config.yaml
encoder_arch: "vit"
model: "image captioner"
dataset: "drawings of small networks of dots and links"
train_examples: 97500
image_size: 64
crop_scale_min: 1
horizontal_flip: true
translate: 0.06
color_jitter: 0.2
tokenizer: "word"
vocab_size: 54
encoder_norm: "layernorm"
encoder_norm_position: "pre"
encoder_activation: "quick_gelu"
encoder_mlp_ratio: 3
encoder_head_dim: 16
encoder_fused_qkv: false
encoder_bias: "none"
encoder_qk_norm: false
encoder_parallel_block: false
encoder_inner_norm: false
encoder_drop_path: 0.05
encoder_patch_size: [8, 8]
encoder_conv_stem: true
encoder_layers: 8
encoder_width: 256
encoder_positions: "rope"
fusion: "cross_attention"
decoder_width: 256
decoder_layers: 10
decoder_norm: "rmsnorm"
decoder_norm_position: "sandwich"
decoder_activation: "swiglu"
decoder_mlp_ratio: 3
decoder_head_dim: 16
decoder_fused_qkv: true
decoder_bias: "all"
decoder_qk_norm: false
decoder_parallel_block: false
decoder_inner_norm: false
decoder_positions: "learned"
decoder_cross_attention_every: 2
decoder_tie_embeddings: false
init: "trunc_normal_002"
residual_init: "scaled_by_depth"
optimizer: "adamw"
lr: 0.0015
beta1: 0.9
beta2: 0.999
eps: 1e-08
steps: 13600
batch_size: 128
epochs: 17.9
lr_schedule: "cosine"
final_lr_fraction: 0.05
warmup_steps: 680
weight_decay: 0.1
Rows from block 4 of the text decoder, named by matrix and row number. Rows with one number belong to one attention dimension. Each number is 128 + 32 x the weight over its row's rms, rounded and kept within 0 to 255. All counts start at 0. Numbers have three digits each.
# q: cross-attention query (decoder.blocks.4.cross_attn.q.weight, 256x256), inputs 0-127
# k: cross-attention key (decoder.blocks.4.cross_attn.k.weight, 256x256), inputs 0-127
q.77:082101113155114144172161105117162148125132121099159103097086144074127099097082157179190189141157198105129139124139132096161083122139170153122110155131111127097108105166152093081144128127160104171195131154146079100086139173193117150116146116123144141072125114081167137119152148045046168142128180108081133054156107102131150119171111187134135134112146118122115060080143154118088168142132
k.77:108108096115131147148147066145126103136146140104129156153181144091138068137115072141168177112111144073104201176155142106118101131171145066097193111139149126136146106133187123135137118148142123154140166099063095086052118204104093129152182113087112198101097173164137114091079130120104148185101094118130119135125118128147116134144096075106148129148097143168118157123066095072101186145174
q.78:076119103175163164097207109099183140160152125100112107126106184113148120109111193168102179210117137147138151106118166162146118140103156113089112204172148184123065136191138156140142152123128155158152076112130136121113157161161132181121156122176175102135136115134112115146134206087103121126136127075077119107154104060131194118131120172077088135090159162111107130130162165179134124121194
k.78:118174105094128124137164118115110132133184148127135117178151185093057132086166097140124162094073114054152186163149118133126147131122157097105190145166121042137133165165184131137139098154118135132126180120119129059078131184119132080188125059114117121116115171091144169121129088129108158181152107139125080118148134145151115130121113101120142066121077074109157111080089122116171104161149
q.79:086153090169151113111156125122115175173098056162113083166194139155177135102162143123096128147149114166127138146146174067130126169089119087158130124106101166101125147170122120155129166138159140129098123147142122115118157142099097141143216165098132103151133132141123183128092173115070161197168125131109077184132144104114147165094121078116085128124146103106081108140128111156135122131186
k.79:107125167124110137140093188159119104170093121110142135154155150126141145134206132157122208130073152088154125159182090141190153083128130159112203185131126092140151127182171132144113072130174125131092148097140100102145139151116175057141112088122130084152116133108117128120115111158164175121165151106056099134111132098179105143171147087107181031111120081084141116163140069191143068138148
q.80:130137155074160177113044161117126122095112077193122158129120109149130092159076139114158142159078071115215107157158106183130183119088186103141121122147131184118080172145098093099088128173079134147119088157106168154153145146144146152142177163140147099164124153138138199154195143141206094091131120140100200145201162130165154116170126108099097153113119121150167125089139121143157108162130
k.80:145160160138184140086136168141190116134126118139062147137095088144157139131114135114088086107109150151151066119108124181135139124092126096153074143117116091143086127096019164096156090186119126108107138182114155071166163085123135177161071133135089098163146129123123068081198131165091092154134188128203126081129170140113121138160102194145118165125110109109117138100137126178179097069112
q.81:102141136158137145155091175109107163089103136158138118128107155176072139087136142139069157114129094135114132185089158117143160124067134163111183105130136147071159185147126101112142174166107084148134111120088121166126100151124157107118109192130135077160149118098162125097148200127112084156158172150084120082157136093119122088187151109101137156093161075135116104133109072097158085147122
k.81:134104167158127096115144171108158105170071108068148150152092072203161177138134123129133106144143121125156028180119114114139127144164127130136139098137111145148118149165123142064096097136122099160145127136179127129106128049162118180167172089139063111140134135149164169111160115166130154169126172155183107075120119140140123097145064130158153088137101134123107091108151135154130121149138
q.82:146131103073165129162066136105135103081134195131180165152063103122060141140132115124152125078119161087165122152110123241169196051091134174146149092116132106114159158110141107140149120093113134094119130138103156164183100104116154118116099123136110126135158139153111122109164091160242098011096120139127161083164137181144078120145139130142148124158159117097176155119107095108128108103058
k.82:149140148124093148121105144139152176159038126156148118087072128156153063117118169141135065157095112117161164040152101158127170146102084143129112105120147196103146135122114124121178126138164136142119143204131113127154148072126149149137062118149099132144116128148160100130082168110162069164108158115126090149152141144106156181120082149144139137143088105093107137185145113148145153148158
q.83:111101123169116119125197152113107136148125095065118127124169145128182142127127151149129146161158191183117177097154118051106075134153123109106119196125116167099144103173138170137137174143200121140175127170173109085116128124119076155120090072131100145084103114165070104144157140087105170098168133148127142177128068089084170118101118176115164057152117148105100093163162191123091169069138
k.83:119101098134151111108156075119082106095192113109075132123138090092121149176108122084165158090186185138136158171143159103129045118150142109085118121130170073090127105148130121146095191090162128124154122089127118124107085185116111146078161118129161149098118149111113125084175134125100169115106082135124143142101174157111105064122173123101097187091161150167143123080086123121132165084127
q.84:164096133084149117114096092128166099110141124126136162082127080088139115192058128095203121148064117097191114090177065154123149079164190121141087120145136143173088142140103126082111117104104135135107110134128159154143147116145176166119139090142138140144102159125118189162164052129209137078100099099159204192129139161173151132140139145145108111152122174154173122106130161166144128121106
k.84:123194134104150161133123145159182146099168144215061131119131124102105087137107134127078132120085127120147124086134181190111107109078147108130100162121117103112113120088049144136179112175111137085115125154080164085146143144103138139148077136143149109148145159100117057095137143120106078133139143110157125121148144147117129164121120173115087180103129094087135163114115110167150108070139
q.85:117138152215082117114182131140109156152110072127095076103177153136187130101132152130080118164147102163077157113137155032107065219152129116099124156134110149125120115149123124130123126177141128134139135143148087096067150173140090133139173133107143130104105090124138114143090173109011153242160141145137080144086107092101165139106137102125129103110101114142071080145140158117119156125180
k.85:114102108135148103141161110119086090118199134078134124184163127119108210145132089113141185119175133137101085223098140093141110121166158132111141140144111079132125119143170124147064130103094119127136115054144140124105102173146101105102187136109149132106132119109107164148162108151103204104144118157120164105089088119151093072133169103098126104117154147162161114091125146105103108133110
q.86:164100150077162144075115127148127095091159117167119127119140091139149115163053128065126082169052086158186110135130080194103118207159125106130078125151143110114073129071110117113074093159017141125080114118128174172121131099157159142170132099145135100179153142104158119172094131186184110100157096126164216183155125137162163131123122090108088151130079154149074196124129093150142097186155
k.86:130186158120135170123126169146181128127154128172078117087107123134121098126092174148101112123078144148162093076108119179113127101077120145153095140124109121153110128080060163180158112159117127084103132174104149119169148137105125112127066160147147125193136115112127064130109136141141067117152165106106123116167095137169141182137136214089126149105140072102149143146136117173134065076107
q.87:141137108157115101158178108112132146167119102080136131127152148105159130119184135157171143102183159134097150073150147071147080117150111116139121145091111141169159096161134152131156138124230131133179150141140097068108125144102072131108132098103109189064077106169081110124112070076049169149108141120124068151082111125110120131076126165152169069150131141093155089132142188104107168060112
k.87:111089080137126116109125044122068150105177139118149145151169144074121157154157089081146184113196167131093192199140163083121084137160132109089126160130142132093125118150198103134084173106129128141148126076121121149089108174123131103117172116107157139076100157125100169120148129097086191108116083138124157140081168128081126061082170051119095117120144172186140152097125131085114187139162
q.88:137130103092169129156053131104128113094123191135175178153091120116054152123138093101152139094112138090171109151106132187145200049089124164144178098129146129124161180127119123133152130112125108126119128115108144168179091103109169105105107127139109120155143144140120128090182108125239091032131107124128153097177146174125075106151152137139162124146180105120167154113103082121147094108057
k.88:146133155140100138101108146128174143174036111128155143116075117177169086127122154153126073145080124124173124079141100168137151137113109128126108105123141193114128138136109136101164108136153134149115136192128111137137152042128141162162092114136081137157127129148160101120124159110174077172111160120151064126148158148122141164110064147148154134132096083079100127156145109140137152138153
q.89:143116116060172133135065119100150115084139154134161177130069117104090148150117122090181146095084120087186105131128109198163194060112148146157140094118137120149138171104113121107133122111104109142124116118091155159177103128125178109111130116139123116155116137152119175122184061152247091045098119113146192131144159147159104135146144128143133126144173131127204145094112116131156098115083
k.89:140144152122124154107118146142209161143078122168120155109108119166151075124127152136104077136090134117156134065148133165119131118082119110158113130134129171132122126121054142107190101171138138118109127200106128116136163060118154163176067119139076091165138137133140085101138154105137077172129153109174090122141169150102147164111070158158126161135089096079101147142139109152134134117157
q.90:121083158136139103132130117160161109102137145135141138119077121108110134116058126095119119120052099109104096148104112097133137131160153148133116118174162113105112177104121095077107114125055087147101118096119136163100119142160209127147107148170158111218148148098204159126110170112179099135145110076129163159124161101139122153149158096132108194093203147201126128116107103177144079142143
k.90:138169175135143157162123178127197086116135138123119143131164130152127091095103137187099125124106096073172075108094150148102116129082148140162156110142073105168145144159068160119151071198080111106107104124096144098103120049147108163171142125128078106157140129111149095147147110141106098171167179124190120099133064120143120175149085162178137145131099054094138116136127159162094096146137
q.91:118113111109176123156077126127166116082115194130178176136041126122053164136125127111146142094102148092131115157093126170150153039111155189143167091147139128100161175123141110104150131096130095123119127096104153167165092116140190124103097140147139107139149131130148146086155121147222099068080134125126156095152145147143081125175146146137127154130180125136170130116093084118136095114106
k.91:156126161130096131154122154123181148157071135133155112112119134162142083128134139142137089153116093082163120069151112159131151147109106138127146110138125182131155146159107150089142084136155128139137136173137110130124144043134147136165114111158075115157134126134167122142105143096146073170122167125146084126129138143117129152114051114168148131143067066087092126142142134144130142157159
q.92:163119131056134107093059107130166091127138119154129167120129113101129132161092128067184125128088100084206070083173086181133178067121162104124125093138156133180110155112110132090108100103084144136101116137116162179165141115140175147138158113121142134173114152120129192150157071136221110079112087097150191174132180148180117144150137122135101115137130140147194176086119135164158126140118
k.92:130170136122133162112119148162187143125125131195081141108132129132138079125114133147072102126065145124141145049129159182123129098074130104154119156129124131126118112101037134125185106186126147092085133168093142093141172101104153157161063133132089112171140141125106053108128133111126078160136131096171111098151145131113132174137093172122130175124116083097120162125131108165128107092142
q.93:112130142201071115146173112141127160153084085131119086102148156143151144091153143138094140117158104137060138116127177004120065166141113139132154128110101128160149111147122116102133142148175096159154144105128075095072116180128123110135157165092155122126087118101156143110077162072000147255126145131135046145063138103097118138124166118144146139113146095149107055134113137099130143107177
k.93:106084104143152106159132103107096107125167135068146119193173145122110186132157073133129166126180111117103098230113148071133112139164168126111154150140099102150132130161185115110058122130089127138154112050154144133072111142150118120130205123120123112091131120127120205151154096127101204129156116157145160101079098122109105063132140047135130082131128157161137100102134146093111127163125
q.94:141071132052139122058108128137144084077167111142149144108137064089154116187031127086184103178068107140207110124145068179131129176166178105138069143160150113128062132098099117117079096142042145132088114126147175161134139122167163147162127091155116119173133145106121168176147111175226128049147088134158223183154122145162156136129116125137095127130090173151109153130140121150154122168138
k.94:130191142115149178103132152146183136121154131180059126106114119111105099145089152135104107108091147143140092080113121177113107105069141118150104152119112098121112116076043161178175122174126127094112121169087152088175137130114127131122072150142141117168140151112119044106135147130100059131134163118144130124150128141144131166129134213104110179095140081090124156139121109181149095073122
q.95:121121113102171128157054145092140126094133171134173171148089144132058167118144112115132153101114141106155114160105140156153185061086127153145177094127148125132175198114126111135146141123136088132114121129094130162166093126125175109109105125145108104159137127139110150083178121122224085058137126112123161103174149134123084106167161140140144123135192103127183141125102086112139083100065
k.95:162109152132103126109112159130176129170049103101149158124097098187182117126129144152119072134104136116163108094152107159135140132115107120138130101144126184122131134143107137093155105140152132151135127172135100126116150031132139173162109107133062130157139140153164108106136148114145101184106162130162074123124159152131127141125056141147156128136086075083104115155154118142132146142156
q.96:115122103098154124110090132089159099153042132124143192123170129147135153189149124117179114143097136121130069050145139051126147120149149089160126091109146063237147159113128132136112155102115096134151135099121138105141133088100183118108116101103131141168040126141110163115143069138212099162093112096156171115168148162137106137128167109115109124139191112158143117095114105130142083088089
k.96:162188166109158124119161155055114165180103149124114142114106130195078156098156137134135083102111139181142085127067094146141170158107148117135117113137086114143116187064101167109110141152091139106153115156172154132115126054174111149178111089192086128139130075147117165134157039146126081143202148146160109095112171129136164099125075152176079115192128113115129067055185151139173132121148
q.97:125136087130211154094098143072131113152119097071132180144103111127112128169154158096173117152106133132202099073208119164141157113129154145113129104120136111201152134133096135142171118150125124149104141134167123105146149102142174128154176075121123158187102132141115162107159095154218130060156111105119193097210122144113124123158151119124125126156133105126142179053134152095123111114064
k.97:159183120108148148141157154151135176175082142152144150109112117157102095116150178154095038113102141186185095087106105156150177128152131117093120172146103142158143138107109170122167159157136145073127140140158121142143152137135159116181121133134069147169106044165123080135121076145146033146137139134111105039130137086172155089134080135140140102183154087104121087067138130175191137172093
q.98:124142082121145093136119100130114146156102145131162183163176138128108181126197110147150145084172124141072088084094167068124112103153115127168158114083128065176218152122129142150160150095164070139141149072125073084108077122059156096107098144109140157151055119150111135091098070106150118161112134094127103121083155146110082120121185148161158117110160095127112112140111117101095095101084
k.98:140104139156148107140131124087058150140103135106125115129121122185117188104168136151137118121122122127099106153084080137125138148143124152145127082152084155136118156063157139138065140144119125141132107138178172167083104000150119132152138115121104157142111099138105174106111120112136144140163160152151114136137137150123143131121165133150119067170117132143146055122203133144110125110159
q.99:160137126149093107126142153196150156092166134144112139119073114099176128107139142162087144138149118117064152171091124219155094161111104152124133157144104165080119130111167143109122111118154155109119078135135122148127095158105045136038078180156127113086138097115128092107125157139065098114102171165102095164051078090124153103099107161127125138096108178061139120150160145150104169098137
k.99:095046166137097126129142126159121078097132097105114116114111091079210105154124119123131179139149133110088142125146154123101054121106121152172104121106160121088095098164152085118123085083147091115126104108093124145131122190119125131072151155118172138107127210118145159132098198128136168126111128126093151210164074137121103173148181122087173134077109164141146210196083121091069107091129
q.100:129127155155057120090158128202113122090198126161107116095136127119130115069087157136132089134119111151141183186138121140085083126109117143119130169145130153068090078149117076092107095180153126133145119168131111131133125159158128140185104126153118101089208143103159129113120185116050134176108156146157133184141148110147163087122095139150120112144083143108112100089128137125128138158174
k.100:091107112117106154116098132161164086070154122134132122149132140068150105150094087115125204155140135069130132150171199084105081111127130119127160137085152125137119101182183131105147103088165099107127136096064098120170139255106127099103145117102150141109134163094141119122132165158137160121089064117101160176135100116126081130115114112083142157057137129114135193154084133074098131082151
q.101:117094133083089059094147084200162140149183167114102225149136143167120128132135164154115098115140133143085108138137098117100098172126103109143142161148088087114106132117142133146050111097180144101194107115104126097104099135074126127058042131132148154098153112141088140142114112090135092087074174118135157114072093115180161069129127181168136129129179145112148126099122095128101144109139
k.101:109110173162142125133127106154146111091124111150067109114143146058182092148093075130139152117123136094114064193118103052093138116154141128154178026101135106121102120065148119094097071082100123141144129174097131063112139170132096156107171165094086145126145157107129140140135142159102169115116094138194140173130094124121124200115136157123111180131113167150128159147093134109111101073115
q.102:140159124124095154070113152091146128116081141179137173105209155152113114183120163143161161194077133126130092120101145095106147124159166068151108117155196127176098110115108137110105166124125116173122070139104128147129118132117151148062104106152180087158057094100123159122170101166168079176094123119140172139183123106149178087145136101092055163094128154156151109132165123162153114137132
k.102:130152144052121138049160144097161112090129127122120128073112130161093107127126152040146113107116167133118130077171142152128172160105118129178122186156160082120053169198089106101176115137099120142146129159103117133133119203145103119142116081187178045113164106110147202130102085131119128133132105130123123130145163164137136085129075163166105150146076114154137188118107124106158139136146
q.103:144150145142073142097104151089140096071128140164122126083171146146123075162068158121144112201063124143154101157120123103102139161135179089130105134174171116138048113100111099050081146164093135161094092177097158162128132138177182143086125099141124077150075119065164125132144139157119094221103126150145165159192135119136198108177143069109100153139123126164136125099155111131170122160134
k.103:117165115071118141086126140132183110099165131154135142110126134096107082146100124076129156118133128113141140087175189116134140127110119102140132192138159101128107124191108141096185122107132120095135148126087093109186124255116130110136109106153160061106149142092160111141143104149123108113125102107116148128095148113125120099132088126116125188104127131122129194130077129096147142133119
q.104:152110162168100071118106094117117142091134151130151121117058117157104133076094152136082126104091073142089115203109146136146128219066090171131146115127120115125103156097129116104110087157118094120145104176120062169085140142127132124107140167155185104119132146070200110110089138083052098163111164135096149166113161118139130087159159116138124133113185114094151127146107071134162142162143
k.104:114085124171119114113077112164150112109164125159111133134142112088144134164128109082132212149143113068154178123172189096099122110103131121105116128117126117116145100160148091103163098121146170100132104108101151173169122195119144123118123110111195105106145180121130066067148181107077160102130140130162147146112135116111071149132153107115143198065183149151099148190090121096093090134113
q.105:159109118116151116118094110130129124126150123097129121124080089119109103128103111080145092106091144111201114128197114187167184113103130157080155101135112117167130178105110109133172084133080154104160149137184135173170135098154148136195178096084100129157165123131141133151111081085155152061172092123129186157166120163134100147168150092129153098204120074095157198040113112090176156144069
k.105:139175087122136127149140120154121159176121143187130154164125153100106095133121130181088080118123121139201126083121160112112158103123123106081101138117125153123195113119114166129173145144161141066120139128137109125194132206121169123141109156113106154157105093144122016141168138113128057134109107111124134055080132054123117097118109126107130157106203141071101109109099124131166154179089
q.106:159142129148038077109155127147164131115165141163096156123131123112168144093116153171100127121139109130093146164103108175089105200108106092119131132129125158061119109136126134141078136117170154095164128150108101154090113158109056146061074152157163103081138110116134115130112166085092095117095167145138113188112118101135139069121111156159114133107138179093173097173136124171105155113164
k.106:073065134202108124107079087169142075090140102109104114137157123094196119141101077111156176119134155055109135166164163090085100131133141141129145076087172077055134112124143069122124098089127114177149119102082128117120113170118090146069165162095161150095150188114128137135129167154114196129099125134153133186125101140116102175127177122107152197094137167153124191202085108087089119090137
q.107:164083131128118092208156082153146116115156165074142097066022103073124130133099096127136112099116142074084129114110126164149113097167125198111138134159100086164106135097166153124113049074091149110143158074137130169106122118174127140143107119154119148065168138098181095161097096090111162086099130106146074124041120151122105185154109144138151131161134123122171119115108138147109157100117
k.107:137160131126142133169105132154157142142141138157137131151173167061137100146125143161089124129151113122189142105132184089157120104135120139080119163128137101136204117159130164137153140130170149083115124104134118098179124230121175117104122169100096128138131128130104043155206131146151094115117133129102132066030104042129132098129121112112124140090192123054120132124096136150155098158067
q.108:071084085068206171159117119146111110166094135107127125133128129123107111180153139098144152141143147102132108053132110062150156041155172144121144141128088096169146158110146138146152118073089137147133153104185152107168156110122139142184144118137064153152139139157120150127133065154169169109116101093118129070128093151107113213136078105080123120151144095164075155076154145104089099130087
k.108:156192154090128125148193158065094148161094144123162124120110150159090170091121173154114045129114124218105114112105086178178138142144106120170126130161072133188077152104085157126109156152115150084121139173161131133110126087146153111165119119152094118163107063135104143173113098121172105118157148150100117116134143129141198132138083145139108059188120115132143090083184150175173134119134
q.109:160165155156052096076151141103149109111161118176118136137160123134150146079114132127124127104087129172155145180132133172064131182103118076103131126136169151085110110160125126132077156200190109095151124129088108134103111149151140114070094150137179123155102140095113127129133154070120110101097116127166141166157168100138141059121139146186134115118140152101158106165113071196142120124181
k.109:104074096213147144076072108135157108122171112124098144155151107105142107168121069104171190120117179015121102189129138098076159133133144112109171089113177076053159129128145102118139106110087116209124130103082126087169129149128066192102143131099133153087157146147140136104183141160041162145124093126200116103097137134114086129123156128132141197119119135123133160164090104090106120132157
q.110:146104131123079091163155117167132133115131158128079119132102127127153147115140141194076126095172102131022164151037104120115089150138097137124125175142078133071139132112180133114075114095152141107140121097097123117112123132077075151077064161173127123051139104147144074128122142112084104143070148133123093140033085097159144133118090161142128128105128186104138079200131119152078155107174
k.110:104090181158107106139106109128121087084140105097114111119141147100189161125109096098143186136154125111056151172156126114113088133129128150169121059124142101108113112125119085121089104079116114172145102149110152120078116110142118145082151144115168132101157201101131197136101154127147205107135144126140143245156096168126127190122185118120115128105092169159158155180128120112073116081143
q.111:143119143111100085089105129138104106091122132163129137151136070213161148141135110107125052091115104173121095147146107063085155179107085109113148122098142110150134161090133141134053136126105157069157149123164162121124134095080150083152113128079090147165134149176120136148105100047122135150148106193147152179158128148150093104139145085153144091176130110109150106125078084095161152151145
k.111:135133085194131126161087092133152131145126116155093119154148143070139096120101116168149113126121099090153146160099114085088109130136123106095117042115124124114198117042149118141116156118159131133127126126128137092132136121133117152132153182122095172097143159154125058140187125121092122098126118130167146102083123086096137150102148129103122167119179166122095113115113147111160134169106
q.112:153108128130149118138145094123170103174133138056156176108135156085105146158131146127153134141120172074094135087150134119161156106166148133107099128131141115193166135167148142095156109052157092164146165124146096135126115114111106160122139081126142150115076089139115140096156077111185146078097115076145180123115095165090131186107137133133143136150179128132196172127139134117138137089111
k.112:153076138112146140085155109057091160129108157097138166132147134163076115117162105093142116107112163138139082127137111120116142191159093158137143156165133139108131158202170131113134142155109115154164109143157116119113112103178103135118132084129134100106129024162110213141135079137113153114097086160137111106089135119124137132118105107180109137177110113171136095101100149130134139104102
q.113:147134117122162130082118130084160097144093081076156168167101095130145156168116107111166083123149111156136125068183107091135101188151094132122109116092116097173146151135130146179173120125153112109159142134151144096078139106116133161170134059143105171122102143152090134124147052125208142118139093102158158092138104166095080084097129149139122158165147149123193148099095118115123156116101
k.113:126118108176141146144089117120189139150128103137099137142156147111135128133125130161134121119127121083230103188103119070071150136134130113083131104118112121126205111071103137112111127128156120133126134128157139121126132101125114123104117142150083140131104164153104070138172142133086136113120130142153129060064132089118130105122151120124125157120180124112087103115156128142151149149103
q.114:163126129158150118124116100045175101136103148064146178104148153098108129183125142130168126148091129107105092064121122126149165121170156153121103121143134093199138127118136169102140122082162102158107144118123110117096119118122140154088106081148162157135029083137119117096158065122211119125108130072137160093120104140114135142132160132131133156103154154158203142138139143127137138078087
k.114:166119137113134118068138099061132138111119132158122142106132182193078145086176125087149112094106123096130108085128104137108179203142081157155123164178137132117136196126127136105153170131103116153170119152161161139123091083177087116126139090169161085083147082135121215128122070124110120124122129166153109096137173140104166123118122127173095131191087104167142102119110145114146115135131
q.115:116119138087143146101138127109170097113098122072120115103149129137143172152111123131134100142110123109064106099142113055147119221189108139152064138132113076188124129047153134107100085058138095130117139175135107098061157131080130117154170064116099123125043056149136102141146121124152125215164124092170153054182123146077115143117142064148103117066153149198155129089112184151104136127106
k.115:128143184113102117137138133080114102141067108131122142086152129143158128147127121118163129131192086129120118153127096039107121133114100127158113110118130162116116120043102124102083150056166106143135112138160117125043134009156064085089181100183117103092143118119126152167086137149127187089087106122154139129106115104094149133127165123126111145157134168185130146109182111102121125089145
q.116:140110156133118177115137130115171113127120120101087104089139139113161057174059153160131097185071146095191131156159097138189136188125186125088064129165123147141049120090137110115101114133113192150133099194101164130136186159176112171122154109135149116097111087115159149167133142141119133132136138104137142101159089120160197156105086074097083127135108145119128135111159155167127165106136
k.116:106157147087108144106134148163213108055160114135120113105131133142101143146124126053112119131119126137120164054144143165106141112062135079174112164118154091130061135144005120132171117145105133125129142151048126123134124173090135123111084124209192030101170170112157132118123122106065102156130148109147127140158142178119131170156121162126120181104078108138130208113116121079125106141137
q.117:103145155125139130116132125149140113102106137158086049120151116153167139113110126152106128135113077160106120161119133092115071223148099123171112122136112108115080126042119101111078110144111137102064113127101107122103153150125170100146160122085119083156116085134173111165081196083074104248165121122149073086143149103133134090102158061142108125058086125172071054127128181167132116136121
k.117:116195170122106100178113159182160088096123099153130103114109111101191174156104179127135151158165069117111171123156123111125111079091146130147089094089127113155079109044100117139104115083176153095115109132097144168083139132083134092110149143134146152128154203087139079096071190108147139121133147095093154187160121167129123157148175135096140135063139146117148173150154123136125081122182
q.118:135077168167136107184141095204113149153153120111133067082060087086120100095106158105095126104158140079127229183165125114215099097116104166101140134126119148099119125180091104113206090130183131129148122118145106181155126135171112156168125160129134119056213140073188130115085157085044160119141149113159097175008100160115143155110099162098177127147138097079109134146130099126139147118109
k.118:094171132111133131146146177171156122111180158164114115139117074067130102165107152079108140134133122154198179074180153148133143098098167121065103105127129105158154107157126140168146133152138149114120123145103127141192097253106164122102102132108153153149139110135115051101127159134120072138109132111078144178112130135143118136128109142119139193068172115076129173137058153153114125102146
q.119:121163091147120128096125163046090090138141098126154169131105118178124108156130107091163111129152101160192096081124118178022146104094159159125155142113111131170146143127158116158122173179096107114120134100118165098124114101135135128131089130180119117162147176159056155130184083144202109090114122153106129091210170097135109076196117207150133164160124121153181127088110151096097164141146
k.119:154087078231166135099054042089149154144115101142148148159148196133125156099151104206123096124102149074148092175081119129099109151182108133122143131156128128101102113114100142081146113138103131141111137113164147112096160056145105175142121137121085117165085182145121105146189117109081148139134117143189115018090129094126140087130144123146130106180126127138129079109183107157172160196087
q.120:166077140139131103156103112194173158143116132127114094105110090106140128113137123118057097136108123103073180173163134104254108097136092098106136106137157146060133150171085110084155086110161152129171106143152093184126152149156101151108099163104150158108172152096171163158090145113045156113102148101128130213027103166158149161115123115097134104107150128072100148160150095158135131114139
k.120:099135154051122125137158182182127107096180150152114099117107043074107099162114123048125161124117108161155176086167125146140152094090148146087098125102110107150163139149136130176116127143127164112121115115105120155231100246107177097119087125133180112098118070129126104087107142137108072116124143112059126229122145156137129162114139123122139161091137135087118175146079166140085107085165
q.121:079100162115170103130119075184172150130107148161066121105134107126134163106111141123094170118096089150067099155154103107177088099141110166168160122121099115097095184045115117097101104126122116105084106106132105165121143120106176127139173138093115093120122103151171095135105155040069113188142150099122092125079120077144145077109150124131103127052135123150097108110138162173146108128117
k.121:124201167110095081148145144162135099081114109155122093092085113134200127127095233113139139145153071132146173073142114165114135086124135131163070099125110103201042145106098136137139151104147134087107109160152178186093141134139142084128155161093159157121131194144145102110049198083164112129158147122068145214188117145160136150139155137104134123093139125108160161162141134142128103102156
q.122:162136101134078151094137154072098088103141124105188149189131130121111085156147118160130120147158152153159086106093108200105168194098144042122095117121133132121139082216149150160148151141128115119186155127149121037169140119199115096085043122195138204161143140133103120109144123212166130076092103156102150074182129161145126150144094181140148168158150151106142168131114092107095174143129
k.122:143105079156118137131081111109137138196143128125093168151174166119072138169136045150110123125100142118148102215100115124135177142129108110080164124106149130079226124142145129141077098170131113131127147122126123106161139109124093167113082072144062109105117107113111152154231089192058158119098135141188127041068167074110132102117132131126128137152145158148082096092152127106134109154087
q.123:126153139122123151147131121110169073140092138115115071111205146119151135138115136141154140150079114099106109144125136063145141179187131162130067118148140092195100126049137106072087095081122123158076137161097092146094156142103157120118175064100142117134053047135200128117095122083113129225170126071183094062152128135127134163095158010131108117057120134178099088144146173157141113069110
k.123:127180165064105121090165173129119113032118131129147144096129123156129152123137128068159148131168105139052160104165122124128108150104111134186089166117138136158065169142108121140124146119131144145160101129086108149093095122126146105098135073154190085084151120063114176106091135126130116100113107133060126204157122198137147127141127117174103116123086119155157184122135124102116107098138
q.124:105131154145111121145157130197115132118145120185091029113123114118166105063106110154087153106138104139122157185100141136137058171119107146143138140139128131090093098116100081119110123179116159096118110125106125141132144137169135115142164169111118098109191137093186110156091209140006140207135133135118053140109136105153141132114110088125119116109090106124032100109134123131130099150148
k.124:092186156099102118182160171219142088096152120128135102127103065059164143170076151117120148156157082153131185126149145144147112060097159110122104096080138082150094101140101124152107123116151128117097121127060121144115130195075150112110112155113140151122152187089144070076101207110154112149122138095086133183150108153143086150136144141082143159043142135099150191143106114118114099099159
q.125:151106160101118082116137075190155149137129143120133090135205130086177149101122134180117104156093157128048136153157130084245105185141109089118099148152147062102119101151095154104132091099169109135157131174138128151086124127139095156119153129103147136111123093101157105126097145128082168155107109087135144156129102165154133143092157067097132085148208152082107128173116096130165118124105
k.125:132145202056085128155162190132111117126139146127124125108127029124122098146114099054116166138147109173155099121139142094121153127084139127137087128135096097117168151129144113196096140134133133149134134123129131138176101169125158086106100079157160081091178086122120134119111114155164114121110148133096115209117141133123139170122116148126092196094127147104112147078046146064094109049165
q.126:151188085158075124114149223117141095163116071149145073102133144080155096109114122092201109142118148136154163154187121134112094170112155197065135111164171181130148072185181097164169109155131146124151120149145166126119137106133135141146185093145111125123147100107145154130137107120148129139172094098147044164220107161124134137121125109114150125138179123108125116103116188093101107083139
k.126:132109120148146147135117143120148141105140137128149176143159089110120151171149131122139125153111154079224164164160135072102177136142148128058148094112113104119158136159149139130118132160146125144144110109117136146095063138114095144143124093122147106130130144146118075040174134135102105108153130130124118022084178101145110071122140081149149191115179131127085143084157132122100143166093